{
  "model": "image classifier",
  "dataset": "simulated grey scan slices of phantoms with and without marks",
  "train_examples": 61250,
  "image_size": 24,
  "crop_scale_min": 0.8,
  "horizontal_flip": false,
  "targets": ["part", "finding", "side"],
  "num_classes": [4, 6, 2],
  "arch": "resnet_bottleneck",
  "norm": "batchnorm",
  "hidden_act": "relu",
  "channel_attention": "se",
  "depths": [3, 3, 3],
  "kernel_size": 3,
  "stem": "deep",
  "avg_pool_shortcut": false,
  "dropout": 0.1,
  "widths": [192, 384, 768],
  "mixing": "mixup",
  "label_smoothing": 0.2,
  "loss": "cross_entropy",
  "head_dropout": 0.1,
  "init": "torch_default",
  "residual_init": "zero_last",
  "optimizer": "normuon",
  "muon_scale": "match_rms_adamw",
  "learning_rate": 0.0036,
  "momentum": 0.98,
  "nesterov": true,
  "orthogonalizer": "newton_schulz_5",
  "adamw_lr_other_params": 0.0024,
  "ema_decay": 0.995,
  "magnitude_pruning": 0.3,
  "max_steps": 7700,
  "batch_size": 64,
  "epochs": 8.0,
  "lr_schedule": "wsd",
  "decay_fraction": 0.2,
  "final_lr_fraction": 0.1,
  "warmup_steps": 1540,
  "weight_decay": 0.1,
  "adamw_weight_decay_other_params": 0.05
}
Rows from block 4, named by matrix and row number. Each number is 128 + 32 x the weight over its row's rms, rounded and kept within 0 to 255. All counts start at 0. After the name is the row's rms in percent of the matrix's.
# convs1: 3x3 conv (model.blocks.4.convs.1.weight, 96x96x3x3), inputs 63-69, a 3x3 kernel for each
convs1.0 100 [175 128 185 149 128 128 101 116 187 138  82 128 117 128 155 151 128  79 128 128 125 119 108  85 110 156 128 128 128 144 111 128 128 150 176 101 128  95 117  43  63  81 126 253 128 105 119  91 125 135 146 128  36  85 128 138 212  97 128 128 118  83  98]
convs1.1 104 [104 164 103 128 119  89 153 137 126  84  65 166 102   7  85  33 130 104  97 128 101 107 137 117 125 145 128  73 127 128 128 128 101 128 128 128 179 128 107 154 171 125 106 169 128 144 114  83 128 118 128 134  92 128 128  62 128 177 130 142 128 181 107]
convs1.2 098 [128 128 128 108 168 113 128 102 128 104 160  99 130 186 129 240 128  89 128 202 128 128  80 128 241 239 213 187 198 177 128 128 128 128 115  96 128 122  88 119 128 168 130 157  99 128 160 141 146 108 128 144  73  96 164 163 161 128  98  99 118 129  89]
convs1.3 105 [122 134 128 141 128 161 165 147 131 185 176 182 153  60  86 128 128 125 141 125 177 207 145 194  72 101 140 148 193 211 128 128 146 133 128 150 144 108 121 128 133  80 164 183 128 172 115 131 147  88 108  54  11  71 134 169 151 130 128 128 146 161 171]
convs1.4 095 [132 183 128 128 130 128 128 128 172  75 128  84 101 128 109 131  77 144 128  97 128 115 119 174 128 241 128 113 120 148 107 125 140 128 128 159 126 128 162 140 140 128 103 172 203 128 134 128 163 128 128 121 142 188 161 119  99 128 147 174 148 125 113]
convs1.5 101 [128 128 128 201 203 128 135 143 111 127 128 128 117 128 128 134   0 118 162 128 128 128 148 134 128 144 126 128 146 128 117  99 130 113 128  82 164  94 106  79 128 234  95 128 138 128 126 186  59  99  58 128 128  29 121 128 117 118 164 128 128 128 145]
convs1.6 101 [128 132 128 129 128 128  85 145  82 190 128 103  64 118 146 128 103 148 158 128 129 154 125 128 128 119 107 157 117 116 125 109 128 184 201 128  91 132 132 128 106 149 113 195 238 124  88 128 128 128 128 216 128 166 214 128 128 126 111 127 123  78 108]
convs1.7 097 [135 109 175 128 128 137 128 128 186 128 157 122 105 110 156 138 128  49 128 150 105 144 101 165  65 104 101 127 139 109 128 158 113 148  90 190 107 128  49 105 244 128 128 128 123 142 137 197  82 146 128 159 210 128 118 128  42 128 128 108 128 126  43]
convs1.8 098 [100 145 144 150 195 236  82 158 140 128 133 128 102 138 152 210  92 128  82 128 131 128 163 108 167 147 157 128 128 128 128  64 128 128 112 188  93 128 134 166 117  61 132 128 128 128 128 128 128 146 203 186 255 173 128 128 117 156 112 159 121  68 128]
convs1.9 102 [ 95 102 128 128 157 128 102 128 146  83 128 128 125 134  64 159 128 135  68 108 151 100 118 143 172 128  33  73 128 187 128 128 128 203 128 128 123 106 158  97 138 137 128 138 128 155 214  72 144  79  15 108 182 202 118 158 118 128 158 152 124 128 128]
convs1.10 102 [127 128 151 128 164  81 122 139 128  68 128 128 128  62 115 145  69 161 128 179 140  94  73  42 255  81 128 120 114 128 145 143 128 127 108 128  68 110 128  91  99  99 179  59  64 141  97 128 128 154 163 106 189 194 152 154 182  71  90 141  67 164 128]
convs1.11 105 [114 128  98 149 193 138 123 128 121 143 137 128 102 128  99 151 124  74 111 188 148 128 128 128 128 128  55 170 128 126 140 128 131 128 128  94 137  85  84 122 128 139  86 128  79 158 179 172 136 165  82 121 104 148 118 116 128 128 210 194  80  63 128]
convs1.12 097 [101 128 128 108 128  89 147 128 128 128 139 107 190 159 138  93 128 133 175 128 128 132  65 153 181 164 124 128  93 137 120  86 134 128 128 156 116 130 135 131 142 109 174 128 118 164 108 103 100 169 126  54 120 147 128 114 132  88 128 128 160 105 128]
convs1.13 102 [128 107  88 128 130  79  58  47  93 161 151 101 111 125  51 255 122  89 128 128 128 128 128 128 106 128 128  93  86 128 128 132 128 215 128 190 134 128 128 124 128 152 128 128 160 128 128  59 128 128 128  90 150 141 134  64  91 128 167 156  42 227 128]
convs1.14 102 [109  56 128 103 128 154 116 128 131 157 190  94 157  34 117 161 128 178 128 114 128 128 112  87 128 173 128 148 156 106 133 129 141 150 128  96 119 161 151 125 196 198 128 236  73 111 128 128  64  81 123  89 128 194 157  82 118 127 161 128 102  98 106]
convs1.15 099 [128 128 177  96 120 141 137 152 128 128 129 127 128  44 128 200 119 128 152 128 199 103 155 128 128 128 111 128 128 128 140 117 128 176 102 128 128 150 128 119  96 128  93 125 128  96 122 166  67 170 128 105 128  52  95  73 128 161 175 128 182 128 195]
convs1.16 104 [134 184 128  80 128  82 106 215  80 128 154 112 119 128 181 128  86 139 105 113 111 135  74  53 132 197  80 151 117 128 150 128 128  78 128 169 128 110 128  86 124 128 163 126  66 128  86 117 174 134  57 193 128  84 125 128 128 128 128 128 168 128 126]
convs1.17 105 [128 128 134 128  56 128 128  96 128 116 124 190 128  80 128 129 125 128  75 128 207 120 115 128  94 143 117  88 105 207 128 128 198 128 177 141 128 104 128 126 137 128 108 110 145  65  64 165 114 150 105  85 105 138 128 128 128 135  97  54 128 116  89]
convs1.18 102 [184 180 128 114 128 128 128 142 177  31 109  75 128 139 154 127 128  80  64  72 128  82 128 128  83 178 150  97 124 142  89  89 128 203 128 128 128 214 127 158 130 103 126 128 105  90  30  92 128 103 180 128  91 163 128 103 149 118 128 112  97 136 172]
convs1.19 091 [ 93  76 215 121 128 115  86 109 189 128 161 110 128 111  41 128  75  86 116 164 128 149 153 104 105 108  84 189 128 139 151 164 128 128 128 125  99  93 182 131 248 128 128 106 141 110 110 128  85 106 115 157 154  94  78 128 128 141 125 128 101  71 128]
convs1.20 099 [ 97 111 204 126 105 166 128 128 191 142 184 128  43 128 106 128 158 107 139 119 128 184 128 158 187  94 194 128 174  93 166 128  59 187 128 113  30 119  83 128 138 124 128 111  96 196 139 128 173 235 103 102 128 128 115  93 190 128 128 167 128 157 105]
convs1.21 097 [111 190  87 146 119  67 136 128 115 127  92  48 109  97  99  78 128  89 184 128 145 128 128 170 128 128 113 125 153  92 128 128  90 128 125 141 194 132 145 116 129 128 146 128 143 107 113 114  94 135  97 100 179 160 164  74 103 120 128 128 167 128 128]
convs1.22 102 [122 128  72 128 186 115  73 117 167 117 155 128 154 126  82  49 128 149 103  57  96 128 156 122  94 128 134 128 128 128 149 135  68 162 129 204 117 128 164 128 128 128 128 142 103 255 144 177 174 152  89 128 113 128 181 115  88 153 130 145 128 128 100]
convs1.23 102 [ 98 138 183 128 128  57 101 128  49 143 112 123 144  93 176 149 125  37 125 125 108  74 121 128 122  85 125 128 137 143  55 161 174 138 128 162 146 139 205 154 181  72  97 130 128 130 155 143  91 171 128 128  98  89 202 128 128 128 108 123 231  74 200]
convs1.24 100 [128 128 128  26  84 128 128  56 128 133 128 128 121 128 142  41  36 173 152 104 138 128 124 128 166 118 128 130  97 181 128  68 112 128 128 128 157 128 137  77  39 164 125 121 129 102 101 128 157 109  88 113 128 113 192  91 114 128 119  98 160 114 128]
convs1.25 094 [128  90 209 114 201 112 128 106 128 175 128 102 128 254 128 149 128  64 145 128 128 114 115 106 148 116 126 106 128 128 128  89 128 164 128 103 146 128 186 128 154 128 139 121 128 128 191 128 128 180 154 117 128 128 128 128 105 147 128 128 128 123 128]
convs1.26 101 [128 128  96 116  88 123 168  51  82 128 107 156 102 150 154 128 128  34 128  92 128 155  89 121 135 128 173 121  89 128 148 128  97 128 128 128 128 133 127 148 128  78 130 125  67  85  96 168 128 128  77 115  34  81 128 128  54 136 141 122 139 128 104]
convs1.27 101 [116 175  89  96  94  93 141  17  87 128 128 134 150 116 100  61 128 128 134 120 184 128 128 180 103 128 247 111  95 130 116 128 128  97 128 127 113 129 128  99 122 180  92  99 128 108 159 108 124 174 186 167 128 128 125 107 128 169 174  71 128 244 140]
convs1.28 098 [ 85  74 172 128 118 116 152 128 143 110 119  97  99 128 147 138 139  71 128  93  94 128 128 130 128 128 132 128  73 107 137 128 173 113 144 137  90  94 125 193 136  93 170 128 143 114 102 103 156 128 155 128 111  91 124 118 133 153 128 128 132  43 108]
convs1.29 100 [153 128 128 133 159 128 162 255 116 163 123 128 147 128  83  64 138 123 124 128 115 128 128 128 128  62  62 145 141  92 137 177 128 128  77 105 187 111 126 141 128  69 128 111 110 170  90 160 167 127 186 128 101  53 154  88 128 128 166 216 128 128 111]
convs1.30 100 [191 128 128 116 128 128  34 134  73 128 128  69 128 128 128 112 128 133 172 115 215 197 128 153 147 188 158 128 115 128  97 135  59  58 116 128 121 125 126 124 109 118 128 156 128  78 116 128 117 136 176 128 106 123 119 128 119 131 100 128 155 128 146]
convs1.31 097 [128 128  63  82 128 128 115  49 112 127 163  90 128 128 113 128 151  87 101 128 129 128  79 128 128 112 128 137 143 133 128 128 132 165 128 139 128 128  90 104 128 108  73 128 145 128 128 104 128  64 135 128 171 128 128 128 128 128 130 128  96 112 150]
convs1.32 104 [101 128  96 125 128 125  96 128 167 124 129 110  93 137 134 106 116 101  97 128 116 136 144 123  87  80 138 128 128  96  76 128 128 140  93 128 128 157 133 128 128  95 144 128 134 138  85 145  97 115 128 128  94  84  58 128 128  89 136 128 128 181 154]
convs1.33 100 [128  94  84 128 128 161 128 128 119 219 128 128 194  50 113 121 160  51 191 215  98 147 128 159 128 124 105 140 157 140 153 148 109  90 158 144 128 128 168 162 136 137 127 128 171 128 119 128 139 130  91 177 127 128 151 128 111 128 136  86 128 155 128]
convs1.34 104 [ 85 128 134 204 170 128 128  75 128 100 116 128  54  73 106 132 128 108  95  99 125 128 128 150 209 128  80  99  80 117 142 128 118 128 168 110 127 120 128 116 108 167 175 125 128 127  85 128 149 128 110 152 214 112 111 147 162 158 128 140  90 128 155]
convs1.35 100 [111 119 128 167 255 128 130 195 156 184 176 171 128 128 199 128 173 184 110 181 126 128  61 119 112 104  97 160 141 128 129 128 128  83 144 148 128  96 152 125 214 128 156 182 188  95 251  98 180  58  95 147 185 129 121 128 148 173 107 128 170 145 117]
convs1.36 099 [128 128 137 153 167 124 184 232 142 118  84 111  33  97 106  64 118 128 155 128 154 128 128 124 145 204 239 170 173 142 111 182 135 136 172 107 128 141 100  58 128 182 128 107  60 128 146  90 128 198  82 171 184 133 102  83 128 143 159 101 171 174 142]
convs1.37 100 [138 168 102  73 128 113 155 168 128 128 108  77 230 103 175 116 128 146 128 128 144 166 156 123 114  85 128 144 129 165 128 128 128 163  67 128 171 134 150 160 128 104  97 128 120 128 128 128 160 128 111  59  16  48  89 116 159 117 150 128 169  67 128]
convs1.38 103 [128 128 128 128 128  83 116 106 155 117 128 161  74 255  96 187 137 110 134 121 136 134  99 128 119 139  65 128 105  97 151 112 115 123 128 107 145  94  88 120 146 126 128 128  64 112 128 148 140 153 108  93 100  83 128 161 128 123 104 128 133 144 128]
convs1.39 103 [199 131 192 128 123 125 110 176 138  35 128  76 128 128 208 101  86  86 163 128 128  58 125 128 140  94  91 127 115 128 101 104 175 128 114 128 141  94 128 128 128  87  93 135 150 128 106 128 111 116 173 128 197 128 168  54  71 126 128 128 128  78 128]
convs1.40 098 [150 111  97 133  60 128 112  78 139 112  79  53 107 125 128 128 105 140 156 164  96 125 148 110 128 100 117 164 128 142 128 128 167 128 115 133 128  90  25 129 128  77 128 128 128 156 128 194 128 128 128 128 159 128 181 161 153  66  38 125 120 136 128]
convs1.41 097 [128  71 128 127 171 128 173 202 137 128  97  79 146 128  64 206 128 128 128  73 111 128 105  68 147 169 136 111  69  86 128 134 128 221 125  94 108 168 136 149 158 128 224 133  81  91 122  67 128 128 128 128 150  99 128 122 128 145 128 146 128 161 144]
convs1.42 092 [128 155 103 128 128 128 126 123 129 114 128 135 139  96 110 151 152 128 128 124 125 128 116 128 128 105 128 144 151 135 170 145  66 128 128 116 193 144  55 168 136 128 126  90 169  69 105 140 128 153 213 149 128 127 128 166 133 150 128 121 128 128 127]
convs1.43 095 [146 139 128 184 178 114 128 128 128  91 154 132 125  90  57 128 128 105 128  62 128 128 115 147 140 148 120 108 128 116 128 128 128  84  76 132 113 187 103 128 147 128 122 129 128 128 150 146 109 223 130 122 148  54 128  65 101 139 128 128 150 128 134]
convs1.44 102 [127 168 206  57 160 154  85 131  92 129 166 128 196 128 172 130 156 118 128 151 128 151 135 128 126 150 155 128 137 128 167 128 124  93 151 128 128 170  96 106 136  97 128 137 182 128 141 139 128  65 118 128 182 118 117 145 128 128 113 128 158 109 110]
convs1.45 095 [110 128 148 128 128 152 143  99 127  88 112 116 132 117  90 128   0 128 128 128 128 139 155 140 160 207 128 128 128 140 128 128 128 137 191 128 136 138 128  92 153  71 247 175  73 125 123 128 181 128 132 128 155 165  92 128 128 159  67 128 179  41 128]
convs1.46 099 [ 59 117 179 101 164 128 128  72 128 128  48 123 214 148 140  67 119 120 128  36  87 182 167 143 195 137 131 120 142 128 146  94 128 128  64 115 128 198 148  82 128 132 170 204 170 128  49 132 122 128 178  94  73 140 100 128  84  90 151 128 126  99 112]
convs1.47 098 [ 91  71 100 179 137 111 128 101 127 142 145 170 101 128 128 137 171 128 104 149 134 128 115 114 175 128 115 147 187 134 128 128 104 225 144 116  96 116 149 128 148 128 113 110 141 128  69 114 128  69 108  94 155 165 128  89  91 154 128 128 128 141 116]
convs1.48 103 [155  53 219 128 134 203 156 128 176  60  87  95 117  53 128 100 227 110  91 122 133 169 156  88 142 163 128 137 146 135 149 128 102 126 176 160 128 196 134 139 125  92 130 128 128  64  79  89 128 148  79  16 128  71 130 138 150 141 128 128 108 128 153]
convs1.49 103 [110 113 128 128 165  77  90 130 127 120  91 128 140 162 182 102 128 139 128  84 128 128 128 105  82 205 109 128 128 102 128 144 128 102 126 128 138 117 124 103 183 169 219 128 111 128 114 126 163  88 108  98 121 160 116 118 148 128  49 128 140 105 128]
convs1.50 102 [145 171 194 128  98 148 128  87 113 149 107 154 136 159 128 128 161 130 103  76 128 128 105 128 104 128 126 128 128 146 119 152 164 116 140 128 102  71  89 121 109 131 142 123  90 128 183 122 128 207 128 138 228 181  97 149 204  72 109 128 170 146  88]
convs1.51 103 [128 128  88 130 119 123 128 128 128 128  61 177  44 138 120 185 169 151 103 143 136  98 101 162 128 149 142 144 136 128 154  79 147  96  91 128 128 116  91 139 117 128 128 127 128 128 128 128 115 113 133 128  83 219  50 123 146 158 166 114 145 128 128]
convs1.52 103 [104  98 187 123 128 128 128  97  91 128 134  45 128 237 128  80 122 151 138 113  84 104 128 128  99 126 128 128 128 128 139  71 167 163 128 109 107 128 128 128 204 128 128  86 100 138 172  62  46 128 126 113 107 100 145 146 128 143 128 147  70 130 201]
convs1.53 099 [106 128 128 128 163 128 128  87  96 124 128 119  95 185 147 129 130 128 134 175 128 128  69 115 128 121 136 105 128 114 128 128  80 128 100 141 116 139 152 128 134 100 112 140 205 131  94 128  99 138 128 100 191  78 128 117 128 128 128 101 128 128  71]
convs1.54 096 [105 128 146 111 128 128 128 148 128 128  88 140 128 128 105 115  55 128 112 128 128  70 116 127 128 128 178 128 141 175 149 143 131 128 128 125  94 185 100 219 199 128 122 116 136 152  80 182  25 207 110 161 128  86 128 128 128 128 106 128 141 140 128]
convs1.55 101 [160 162  49 120 117  75 141 128 153 123 204 160 111 165 128 116 128 169 148 128 128 112 144 210 123 128 128 128 128 137 173 126 102 115 140 128 127  24 159 133 187  87 129 128  73 172 176 128  76  99 160 128 168 128 128 140  87 124 128  75 149 158 108]
convs1.56 102 [117 130 128  49 165  92 128 128 125  46  68  79 187  84 179 149  44 216 166 177 128 244 142 128 133 123 128 104 128  65 128 128 128 125 139 139 144 147 128 128 128 151 128 179 128 148 164  77 188 138  89 128 167 117 128 179 128 128 162 133 172 128  74]
convs1.57 098 [ 93 139 128 130 127 128 102 139 128  53  59  68 173  77 111 128  73  85 128 128 121 128 136 131 114 129 146 128 128 141  94 128 119 128 128 128 128  98 128 149 128 128 128 229 125 152 157 111 128  72 164 128 128 128 137 128 154 128 122 143 166 170 146]
convs1.58 103 [ 66 148 128 114 128 128 140  39 128 179 128 127  86  73 131  46 192  84 203 135 245 149  61 187 166 114 194 128  89 138  95  97 148 128 128 146 153 151  88 128 206 128 172 110 128 165 128 128 128  59  98 111  76 103 120 128 190  84 102 128  84 133 119]
convs1.59 103 [128 165 128 124 137 146  97  59 128 128 141 149 103  68 128 190 108 212  97 128 121 128 152 128 128 144 206 128 135 124 147 128 172 161 128 152  97 163 128 128 128 141 118 128 115 119 128 128 128 128 130 128 163 128 126 121 128 128 117 128 162 149  85]
convs1.60 098 [ 77 128 128  50 114  96  83 128  76 128  85 114 133 128 119 148 112 139 170  66 128 128 121 108 131 245 128  90 143 152 128 149  96 202 185 128 111 122 190 128 163 128 128 134 105 129 157 128 188 142 169 171 128  96 117 145 137 163 134 113 128 100 128]
convs1.61 102 [128 168 128 125 161  89 117 128 109  93 169 128 134 128 100 162 130  78 128 128 115 138 128 121 128 128 176 156 215 128 166 109 161  37 135 128 100 128 133 143 173  70 142 128  90 133 128  74  57 200 138 188 111 216  83 128 135 128 130 134 128  94 113]
convs1.62 104 [153 168 150 128 119 148  92 128 128 128 110 157 128  73 139 198 164 180 128  60  75  69 222 128 117  99  78 128 101 128 156 106 144 123 141 128 145 106 118 134 190 159 107 100  44 128  65 151  77 128 128 128 128 128 182 131 128 140 128 128 117 143 156]
convs1.63 103 [157 128 191 113 112 238 128 128 178  92 128 137 113 128 229  32 128 115 128 128 128 106 155 128 128 154 190 178 128 100 128  56 128 128 106 138 128 128  57 165 128  83 183 128 101 145 128 146 129 139 137  77 128 112 137 117 110 156 128 158  72 121 139]
convs1.64 100 [129 144  66 128 128 110 128 136 107  73 128 136  52 112 121 123 114 144 164  87 128 128 142 141 174 128 143 114 135 109 128  97 128  60  88 128 148  84 128 108 152  93 128 120 113  77  75 128  61  92 128 128 128  82  80 128 128  92 128 128 128  81 128]
convs1.65 097 [126 103 228 103 128 213  66 128 128  92 131  88 153 146 128 128 131 120 150 128 128 128  75 194 184 213 128 128 128  84 178 115 123 150  79 121 128 170 168  94 146 158 114 195 255 166  90 132 139 109 131 114 132 128 177 106 101 117 154  90 128 101 131]
convs1.66 101 [128 128 210 128 117 128 128 139 144 206  73 169 128 128  69 128 128 178 199 128 101 128 128  73 111 145  92 148 149 128 132  77 162 180 128 147 147 100 109 171 142 128 128  96 128 126 128 128 139  82 236 243  92 128 128 146 128 161 129 128 128 108 144]
convs1.67 092 [128 166 110  92 163 128 128  90 140  68 128 117 128 123 128 150 128  91 128 170 121 117  40 128 114 128  77 163 109 163 100 128 131 152 168 128 128 128 128 128 168 104 142 109 128  83 128 132 179 137 142 129 116 110 120 109 130  44 128 147 147 128 157]
convs1.68 097 [ 83 128 128  98 128 150  90 128  41 124 161 128 128 160 117 105  88 114 127 128 106  94 105  88 173  51  58 164 138 127  31  53 127  91 128 122 119 131 128 128 151 111 128 128 128 152 101 119 128  87 207 161 128 128 128 128 124 147 128 121 128 128  90]
convs1.69 103 [128 128 111  91  81 128 108 128 176 213 128 117 147 129 153  83 163 118 128 159 128  44 128 128 154 169  93 128 148 135  89 128 165 119 186 117 128 103 122 128 176 167 124 190 128 128 128 147  63 136 100 171 128 128 128 128 128 128 129  62  81  92  97]
convs1.70 100 [122 163 128 170 115 102 189 105 171 125  93 148  83 122 128 128 108 104 128 120 128 138 120 128 161 128 128 131 119 128  95 128 128 119 144  59 128 112 121 128 128 124  98 117 128 163  99 127 130 107  79 128 151 103 140 164 173  30 186 148 126   0 141]
convs1.71 098 [ 94  97  88 128 164  92 119 134 123 128 104 112 155  98 210  82 133 165  88 129 128 128 128 139 101 128  72 145 129 128 128 128 168 173 142 174  60 107  97 128  95 128 122 170 128  79 163 211 128  98 250  70 128 216 128 172 161 111  52 105 157 128 128]
convs1.72 097 [ 88 128 133 128  78 128 128 128 135 168 120 167 146 128  91  59 150  39 210 128 178 203 109 128  85 200 106 128 144 128 128 123 128 207  33  88 128 128 128 201 132 153 104 128 116 128 106 152 128 135 131 128 186 127  80 113 128 128  43 125  89  90  56]
convs1.73 100 [137 128 128 128 123 136 128 127 124 155 169 108 185 161 128 128  72 128 108 121  98 128 139 121 105 128  34 218 131 103 128 122 126 128 104 158 163  91  78 138 144 109 160 142  93 114 198  81 124 118  72 187 119 128 128 146 128  84 112  97  88 148 101]
convs1.74 105 [128 128 141 128 128  91 138  75 128 171 196 126 140 128 178 128 139  80 133  98 117 128 133 145 128 140 141 126 213 158  57 148 128 122 140 159 128 128 128 128 163 128 188 164 128 135 147 143 165 106 128 128 185 140 180 135 172 138 128 162 128 117 128]
convs1.75 101 [ 98 128  83 128 128 105 108 143 122 123 160 168 151 104 128 102 103 128 126 128  89 147 128 150 128  62  32 110 117  97 153 118 115 177 109 127 130 128 128 229 171 128 128 126 128  85 128 145 186 128 167 226  75 107 128 109 195 128 110 151  97  79 128]
convs1.76 103 [128 122 128 128 131  55 175 128 147 128 130 169 128  78  81  94 128 124  80 132 128 145 128 124 198  92 128 139 124 179 128 128  96 136 128  49 128 125 112  91 128 128 180 128 137 128 119 182 130 127 128 140 173 131 103 144 182 213 164 151 173 128 128]
convs1.77 096 [183 137  47 103 128 128 125 127 128  62 103  81 139 167  61 128  55 103 128 128 128 128 148  96 128 110 105 129 128 141 102 121 128 220 128  91 138 119  84 156 161  90 162 144  48  51 123 119  57 213 118 129 106 165 128 109  85  77 128  74 128 129 128]
convs1.78 098 [ 81 140  98 116 150 128 135 162 128 149  46 128 128  72 141  92 139 167 128 128  90 154 125  58 126 128 128 128 169 128 128 134 158 137 226  79 152 152 154 146 175 108 130 166 128 116 128 134 151 102 123  84 183 104 128 128 128 195 128  93 162  91  69]
convs1.79 101 [109  84 128 128 110 128 154 193  75 165 133 129 128 128 152 165 107 128 128 128  99 136 135 128 169 156 163 137 152 117 128 112 135  88 128  55 119 100 116 148 189 144 120 128 137  99 152 126  44 120 128 122  99 193 154 103 135 123 183 152 115 128 142]
convs1.80 102 [128 148  84 128 128 136 152  92 124 103  86 128 143 128 128 128 186 106  99 161  77 191 184 123 164 128 128 128  99 132 141 128 144 128 128 157 146 120  85 160 196 128 125 106 126 144 140 121 128 146 136 126 149 148  61 128 128 128 128 122 156 125 128]
convs1.81 101 [112 154 128 156 192 136 180 129 128 101 117 105  42 160  69 128 126 113  88 128 141 128  79 108 128 128 110  89 110 128 117 142  80 128 128  64 128 105 115 129 145 128 154  45 112 128 128  91  99 128  89 108 128 128  82 128 128 109 128 128 128 107 128]
convs1.82 097 [ 72 191  54 139 154 181 111 128 107  70 107 128 198 154 186 111 108 159 128 128 185 148  87 183 139 142 255 128  64 128 125  58 128 171 102 128 128 128 163 122 131 113 192  96 131 112 203 128 149  91  97  99  65 177 126  92 128 117 204 107 185 144 180]
convs1.83 096 [110 163 128 128  90 159 128  87 163 100 121 131  83 134 196 128  93 209 120 124 120 137 127 156 128 172 126 128 128 128 159 146 137 131 206 128 147  46  64 162 186 149 103 114 128 172 129 165 149 142 179 128 152  78 117 128  62 128 128 200 128 153 122]
convs1.84 104 [ 83  90 133 128 128 151 107 128 128  43 206 202 200 173 128 124 147 128 114 132 175 168 128  56 121 144 128 128 127 169 128  87 154 180 148 128 128 122 124 128 111 128 110 105 103 124 128 116 162 153 114 128 146 178  81 163 178 128 128 146 128 159 128]
convs1.85 096 [111 128 128 106 224 186 128 153 152 222 128 128 128 150 137 176 128 164 127 128 115 155  47 189 128 128 128 154 165 130 183 176 115 108 103 181 115 128 144 175 170 116 139 128  60 109 140 152 116 135 126 166 134 128 104 159 132 128 112 128 147 163 155]
convs1.86 105 [168 118 128 132 103 102 110 128 128  75  94 128 132 128 117 105  85 129 128 128 108 136 128 156 128 128 139 155 143 117 128  75 128 209 151 128 112 109 138  89 146 205 128 128  88 147 128 128 133 132 153 170  99  76 128 198 104 107  79 132 174 191 128]
convs1.87 100 [145 128 176 128 128 153 117 128 152 128 128  58 128 128 128 183  72 129 118  94 103 218 129 128 219 128 128 140 123  77 146 133 128 130 110 128 128 131 128 176 154 105 144 129  59 122  93 128 120 151 128 128 128 128 128  81 123 158 177 122 150  75 108]
convs1.88 097 [116 171 100 116 112 119 174 130 129 145  69 178 104 128 160 145 163 128 153 128  98 158 128 163 126 128 110  54 125 136 116 173 151 103 137 145 128 128  62 128 128 116 133 161 128 128 106 128 128 142 156 128 141 129 178 103 155 162 128 128 128  36 128]
convs1.89 097 [128  97 231  87  97 162 128 128 133 128 157 123 165 128  27 196 128 145 154 145 145 144 158 173 115 103 128 186 128  74 133 128 128 163 128 128 124 220 128 128 128 105 128 173 123 128 132  92 132 128 151 108  81 128  84  88 145 128 118 128 161  81 128]
convs1.90 100 [128 128  55 122 128  73 128  93 107 122 107 128  39 128 150 128 128 106  81 125  91 131 130 135 158 142 112 128  99 128 163 128 204  93 156 202 128 128 128 184 128 105 128 149 201 125  86 103 128 170 186 145 181 127 146 100 153  62 128 211  44 169 132]
convs1.91 097 [101 128 106 168 128 128 128 101 137 122  72 128 128 189 230 128  86 129 128 128 122 125 128 113 128 128 128  82 180 141  86 128 211 128 128 145 109 128 128 121 109 128 196 166 116  73 132 125  86 128 162 121  92 128 192 128 115 128 208 147 128 167 108]
convs1.92 103 [128 128  94 106  67 100 128 148 114 128 128 171 128  32 154 128 181  84 128 122 159 136 172  44 128 128 127 160 150 128 129  88 122 128 134 128 128  76 128  53 144  98 121 128 115 127 149 134 208  83  85 128  76 109 121 128 128  94 128  64 212 149  98]
convs1.93 102 [128 133  98 128 109 128 128 110 113 103 161  50 179 182 128  58 193 159 104 131  98 128 126  90 141 113  97 164 140 107 168 109 163  77 109 126 110 128 108  73 148 112 128 107  74 144 155 160 128 154 229 104 172 169 128 173 142 128 128 131 125 179 102]
convs1.94 099 [128 128 128 128  44 110 113  99  80 159 128 128 130 194 128 108 177 255 128 125 114 101 128 151 141  52 128 128 128 128 122 146  97 150 128 199  89 103 128 128 128 128 175 120 183 118 113 107 128 128 109 135 147 167 154 153 129  87 128 111 163 139 128]
convs1.95 098 [ 72 151 108 105 128 128  87 128 128 202 244 133 126  81 155 128  99 164 122 120 132 128 152  82 143 128 128 158 134 143 130 125 139 128 177 128 128 128 128 164  70 128 193 104 153 165  91 128 105  98 129 105 110  57 139  80  65 128  66 101 128 133 141]